From a checkpoint of a small image captioner.
Training: muon at rate 0.013, batches of 192.
Data: trained on pictures of board games with random positions, seen at a slant, 7.8 epochs.
Rows from block 3 of the text decoder, named by matrix and row number. Each number is 500 + 25 x the weight over its row's rms, rounded and kept within 0 to 999. All counts start at 0. Numbers have three digits each. After the name is the row's rms in percent of the matrix's.
# v: cross-attention value (decoder.blocks.3.cross_attn.v.weight, 128x512), inputs 141-187
v.5 098:443481475533469509473540493486498506484548515495476513531515560510479565502497521506474503510513443498547513480494524531502498454498498532488
v.6 102:508471483520532537483486511503464532513494500473537483483491547488515508509516514564507517478518476494521459503516541473505496536493496505483
v.7 096:466517475495545464499506528501461544487508464522487495518477488503487505479523527508490489506509431521487463476509518532502457503524509506515
v.8 114:531473517515525520503457528512506543514497491490513482488505465486514497514528560535490489509430474471505472483484469528503477514550506499464
v.9 101:531456529543482517537469498494500490518523497488528524528518542489476524535475508540479527481525525524541529513507491558523484540475502540494
v.10 089:475451494495530428526523516502549548526511491439536452485480483454532467517469483533514468495511505503521470472479532493510515519506524547438
v.11 103:480492466520543509483495499522495498522541522541505498531489529482486517529531527481479521519534507486561478460537499501515535476524516477489
v.12 097:455511483516514479495474492470528559482519491522506522524453520514513514484553512489508494519496466486524536495509527505516491490513505504510
v.13 100:486495502516503531472452490513529499475490495444480502503487480482490519544474483563499517493519517492468511471477534524470443573511503473511
v.14 098:484497510465495509449496526475550481488470482518489501461511454505463499517484480509488490482535499494492518509521499488489476519494524529521
v.15 104:526521504526511529442465506487462478540492521505502492493521480497549483485467484508495490505497505446461513515481481491481478524455508526487
v.16 095:534501505537517510513466538515524503466520490517513508460531499523533438517514489494500521504519516500453503505508471523505543474490468490522
v.17 105:463476505507541483490501500519443533479515506444510504507502511510493525480492476471482510509518457508537457465510509518501521526497505536491
v.18 091:496466508514515493518477501519507523504501509493564493529504446490492527456507475511482518519523486533546516493471505480488509504481520506519
v.19 089:492511445527523488508466519490510515488526526527464534509489479548491511481508535491504507477478532494512503473497496520518471474475537487521
v.20 094:510485529510499512515490514512545523508489537510497541476484481519517473514530481516542508504493514457476481499470519496541486531506538480474
v.21 109:463512460513502474507520481487507485520510510551506506514536500539505504460512500510520521514464465509520458444459509536464467466491464529488
v.22 101:456489486511476449465486553512551501447514483487514495529494478525501483503524528512494502518508548485498464496513478513480478465510474506466
v.23 108:546523516476508506504488504512485481516519544500545507484504532507494493487559495493540561478499474509527487509533486526520525438498452503509
v.24 086:497503485565524451478542485466487521466502500518482522505510527520488509456503481520465520479531505495497460494493517514510510487494540496477
v.25 105:519512514520512492555503468482516505492488508479521465468479483465501528520499468500492469489503560485511504511476497484469508544527496474477
v.26 086:464535453485546556472529490476495515495488526535503516490506493459499492469504478467524513488466483497519517525491484458517495475484512520515
v.27 097:476489504538545524515464513473508504500458492506501518505500470506473493525476472514480504499485474514508471457477522473488486515510514494524
v.28 090:442552527511472421516535520470583493529518475524529499528470533508549488553561533514564489475500490514541500487507536500477462491476502502486
v.29 098:547462542518551527504503468500493507507470503498440492502523487477478498488553470537518510511532444528510492491499531515518536513527489466503
v.30 098:513457519515505503537509475514520454493463479497487509504489504500459480493488498483485475529488535489541465511543481479554487530481456545491
v.31 105:504520518514464511484507495501523509505489512506486535551507481474484516481555515517470489511523520475542494539492505493499521491488491516467
v.32 086:498507529479473483524499529477509469504490503485538513517499457479518519550477509428489461522545515506481509529548488481566508544512528512514
v.33 096:511526464516504495430508512493466509486537518467479504491527519461494523482513469515507530499517505527491468460494462527489469523500506463498
v.34 095:509485508509498479525509468501524459502477524480516492527467426475496464502504538525517497528498480491515488516500528508467515495535493507494
v.35 103:494482534488465524508508534506531490498497480495539516522543486534519478528505500494524491486492502510526522532491478507520480487504544510520
v.36 107:459487513572501495490488458486522522450457510541476502491519451495470506520470476513508518514510490515446492486471467503463501521490464492499
v.37 101:522542502484491540501523475479459546522472500535536517492512479505469545473545482508482491473461460516519503496534485512513458518532520489519
v.38 104:480541538483544474505528494507523504517472486487481507553509486490511507501499483527513501486514479545485530503496585434489528446507504470507
v.39 086:502480456519523530483523486497507513568522503509513487507494528508514496472481468461491524522500486501508537474462517528491525479537516483503
v.40 095:502500485513524514459525548482437524465553483569485501502472506563517485495532516488508502481504486472530459471515472529503496505472520487504
v.41 103:508464516498506521500472507497526524495521521514519468480447513473461485511524483490515494521497465508457519472499488513453457510473500494521
v.42 098:532491537494493497523488508506511512491504534471462492488523449492465499506495468505469507507480523516479507483508491508510497476526548529541
v.43 095:505557484488526477490520459519508503491499531444493533512521468483493500536506450485500508503473494512523471476484472492505473494468494524507
v.44 103:502485528506505498488483491525501476476486510529493531482450477495486489510450499482486522493507514488461521500491485514462472569506515460474
v.45 107:450474501525521476497480487500518529513493532514476541535498499523435526446527497493486497509520449530473508505493516445520485531538461483490
v.46 100:527515521483523482507452485498467515519515512542485473476516513535483510490547484468510478493505458501508541518508488464538522522483512526514
v.47 099:539476525481525560474519516479485492509456499488499461523465450462504471478515519542541493465475475529465499508466526522430473463479525515509
v.48 094:482473480518534490497454501519511532504519497549467483506519467476506493536451539492503516482523501472467477462522494502513503495531538494506
v.49 093:501529465491510517517518476503497537520489490476482526498541532523521531471536493484510501458514499489519496497489458473534521509511495508502
v.50 114:485532506463489514496474481472499489505501483489509523488508497502507508514525463491546491484499475455510520522500519501502476537489523509515
v.51 105:490501509542521529513456488476564474523530470509523514531494509515464484501512471498483476482504490525524513508505487485501547549452486510519
v.52 098:506484494488486548473511510466467510496507481491514522522484506510475477471520499524506469508542510481490544555536525486523501537557483482477
v.53 102:500478516468480471550475483495527493499515490498491507459488512516454522516468490471491480491488519536508504506493485511473502513536528527508
v.54 088:509507483519513525535452512465560472521529481519503493507503499489546502479497456494490476494527538516481486527477510541538491557468455460482
v.55 094:500510505532545472537533510477496491529512484456501469546474507523517482476551507507492505504529521503517489469509519472535515491494511549503
v.56 090:448520475502509459453466476482492471498502509519505471532515535498503511445472514496517507496492450461550498513475525526492482517546517554490
v.57 088:494457508470508521488473502486437461540498463536530503481507543504455501536484514475485482497479458496536517505497498474519499505469532519533
v.58 105:500480501532496503493528534520482504471501486481481512538513548450507475467558533558499519490522492488531504532498518456493555491495492512493
v.59 111:513528508515510461498464491543468470528525520554483499503527509544509539518511569487485503510485491483523496507482501475529512465528478511513
v.60 089:519509494519517534488523500475508523463474491524522452522475480423527488465500477495506511516549526478505476510503494513473491542524495497497
v.61 095:457490499498496486501543502499557471466455517417488495535499507498514498467554489488505528492459544463468499530531494452512513445485492529515
v.62 100:504498495504506493484489492517525529490488479540506509493478507476485514476515452486511496482541474475501542463519516491530484493504502479494
v.63 100:479447523511493515458548499498485498503489473534510523512468538481502469486485563479492496486495475470550451498533481478511478465490492537502
v.64 107:454482522508491460545504496530527489485494508492488474485523512458526490480498497519465494495506489532468491497477518527503510515484514447490
v.65 107:539536509504541531489487465443489516532469517493501500469471501501515468474521488516459486528491489505547540478490510470488538481497494499527
v.66 094:507471509478483511496494516502524477487507532468469527497505494490597485477540572464465472510526493504480521485538513494470428504485510500547
v.67 101:508477520519507476507512507484475496479469512491537468509524528497512494514509490504530490491514507499503504507455523482488496486521511490503
v.68 113:541482512489527513477529553493474525518528519545518495531548485540489466499484511546505517516502493512520495517494472500527509502533479501474
v.69 093:497473486487548514507498522511497511536527525504505561516494483520518525477496495459480511514501503513484513515487535570489481468482531492530
v.70 103:479459512521472510515481490512444478469515518501506518535531508521477454496496472478488513507520482498491527525489496554484508477481507524513
v.71 093:462502485463491501539492513475576512469537509504514534526475513561491511528456460507503514484496511511477503506557517475504490497493510520495
v.72 113:470495498500514461514511524554439511491556528475509502527474514524523532533486538467502511497504494441494517481511516500509463512503518504501
v.73 098:484513530493468531500484515519500499469539493514530544469526485555490539531458477542545502513552508493480478510477514517497467525487517544471
v.74 107:493526499488547534501543502469505534520501502520526554525490518539506508499530498500522477522495548481485544493520497511534493494513549522516
v.75 101:498477518493493538430476487471463500489469527512530458496471488448514527483540482494507489526506510447576513487518492476464504541511468465486
v.76 099:531503467496522550509508502500456492499485486503480566522450494544501470496498567485473523533536543486523486513477471479468497522517509496457
v.77 099:512466496490468493533467514480509499472500499510531495549507471470475481514509506516486521488501483502546512489510508521473436475503501472517
v.78 106:524518488520513464443491485527506497498499521482505492501485535524542523506482543512471526519527511513470531495473500451476483486536490506502
v.79 103:489487529501446516525502501497568488548503533512510496519503517514496487480486528482478474485524550471472505488528473485561491491512476494491
v.80 099:495566487476545499536517478508493494547514507494498456508497504469520510474514479498515529509479510516557536504532471468503506477522497501521
v.81 093:512533501503481520543514512516535499464481501472524508492505517555508468490485521472467514503523509510433522520466576507532487489490531465482
v.82 117:488477525499532494466500476530486491513494575519474540476500455503509479519513494489494505528478487513504522504478514528486484462487503436537
v.83 106:517500499492490474518485517468477505518489477522535546536455521552519474517510501489526470472469517500532489498475516494515486467517504502464
v.84 100:485501486499431527520512508518519500495515511538520528504505481522479491450438504489507530492537501546495501531470474478489466490517550476466
v.85 100:511500521478528507529487477485524491508470484518533503504466458492537509490475500513506482535510527527474463520480482462521506523510507525500
v.86 101:511515530500545487480509491520471484532504536528497505510518475491494462482488497497487522561492518496551464516495517494458498465518514511499
v.87 101:497539472507512507513506474513475523560487516475458439532462533498503512480463501514518475477460551463502501488500492515484529492520494507535
v.88 100:499474495460524511525476501472455465496519469514500508497506461491458474516505507500506483479514458517547513536531449519465522461496488507515
v.89 095:491517538475476487477507504497514516498460494516477514502517511497484510490539474480510511472419491526513497482523530515511518476549462496516
v.90 094:528476461512521517487470491477488508513482511518453502516541481502517497520481464509507480476523490516540520499533480527470501475470468519505
v.91 102:510498505485532502541471458512501525484507542493502484524546483497497508482546505514506488534522484480518508503523521525465557541510483454523
v.92 102:462509451537505507471515517555476506446539519520524468483469487505521524507542468476493471496484487477532519495469497529493502480477485488545
v.93 103:512459496492539498523500462502516461543494512482491522491484518478451477514485499556488519487493497491457468503492480512514516467507438489483
v.94 106:521502500487496534481504504504502482497551468448517493527489523481476506523450511540514505466497495494483503510512483509509539518535490508468
v.95 108:518487494500476501470495537504526483459508519514490522495457470482462449512470508506496514503498518492524502529439476481502426468511496493456
v.96 108:452517517499446455517528482529507480516531513501465426475501557464514475508518499518489485507506528494510498474488504523443506514487495525490
v.97 107:485496479509499470539532471571461519462519478506478522533528542494473535478514509510504513506516488507487551489514473527508519493516454485472
v.98 098:503515496463479517576533479472483508470492486517516512473475545505468508468497480539512493477520514493487464503492507491539505500483488506482
v.99 091:491493485487483514472466483477571467494528551492498493527500467480474502478500505471496483529510530507494492524454500505509500514467497499481
v.100 103:472527454510492476563489515498498529524520538498523442509505542483514505511486574514456516476538517517519484470484524507541513498475527507478
v.101 111:486473469510492485483461488501531516488500486506477459510502485435530493514523533537521485473498506497507497501513492509510475506493499526491
v.102 101:519474528482464531500501526490535513505466542502487569480494473486490481506511464519502514491470491491475524517528547504422476462463488505515
v.103 094:524466494473491518484453502482503505497501539501466505477496485502466463524515494482526486520519526513499490511476496555494465497507505488496
v.104 092:536485463464551528511488486471457494494514504545497473470485450490492461490520497489452502508510490498516475495498514504516500489482459420518
v.105 106:466514499513470495472498477442574531502519476490505499516493475526489503459519525455488499511509497501535503477570513503481496524510499521517
v.106 098:524502496487538497463496533501519494520515496508494450501520483421484532514484494501487477450462492500532519489538494524478484470513470505492
v.107 090:508477492505494532535531504465460501499480490487516532503504491534478483517539498498514509544480481520518522503512519495491515474487505523500
v.108 100:522528497487561521476497501524497494540501488489557491529478531510534526483498497510465510530528541493490493510485506501542525516524458486502
v.109 091:510498464488524481501495483546515500523490499499488466558531451485461516460503564468453528493523507499563484480470498484505501497525495476499
v.110 091:502465518517518495501504481532534495518528518468478500529515525455490474478552522468441490534515496471458544501460514492536484491502491526506
v.111 095:513532503510531481493533479457520473491490460483518442528528501439446477464540468468501479534529484495544498486482480521479503524485485501517
v.112 092:496557474489572509515491530512451501481488506503514521509456479520550536473507502502503513496507467504497542486498520532463499507518461462514
v.113 100:501498508496514500454493527512518529490508488494518503494481493548498507524436474512483506496517524504463488493497479514477513513570479467499
v.114 113:506517493476516507486507439495497512516499475513514499453523527526527535478461514536516460509455510501529480503522478477480453532516503501470
v.115 099:500516527537548462455524473514502487543499469497485489518468501483494537516508490521499498542477498481482502442528464461501532536497472499491
v.116 117:497503484484523484510551490519484486457477467541486418508455501416477501497510511508496470480494502501496467474498496491493480501497481496509
v.117 099:477522508473514494535498485480453481498515505503479475458498549528476500505516485448521532501478474525479468527498490533470518477501489471508
v.118 097:446491517537534486504511513522491487504505476482512428521506523444537505466485526479505516494498485483481513482515483501515506501489512506483
v.119 092:500516557481430523508466501472518494532457443522522530487502555505513442506471484506479463513491520458519487501522506486497497493476500519507
v.120 096:535481501485463512489508489507498490476503468505511448483478454486478468513477512493480504494490486517470495482540452521477461501466465484488
v.121 100:461489488501511511493520491485491490491525471477511446497494503455446512480499519470492499512496518548560511468514517486471479505493489463474
v.122 096:568514455479519479440484522544497498510490522523499474518458540482544459531500499566517512493503478470506513484496500540481485477475479510467
v.123 102:585497499498533539507459520494481527486504524496522486483485461510563463488474484527485468487528511480476512538473467444499464521539482481496
v.124 103:465469521479490487489466506534509460466490456519523461464484500487484500508459460503475499490467502492530487487529475475527484485480462481487
v.125 110:493531510452512460490542461494450472514481503491475495488462507530473472488516461528494464514495484502560451498515493492460484486510486501531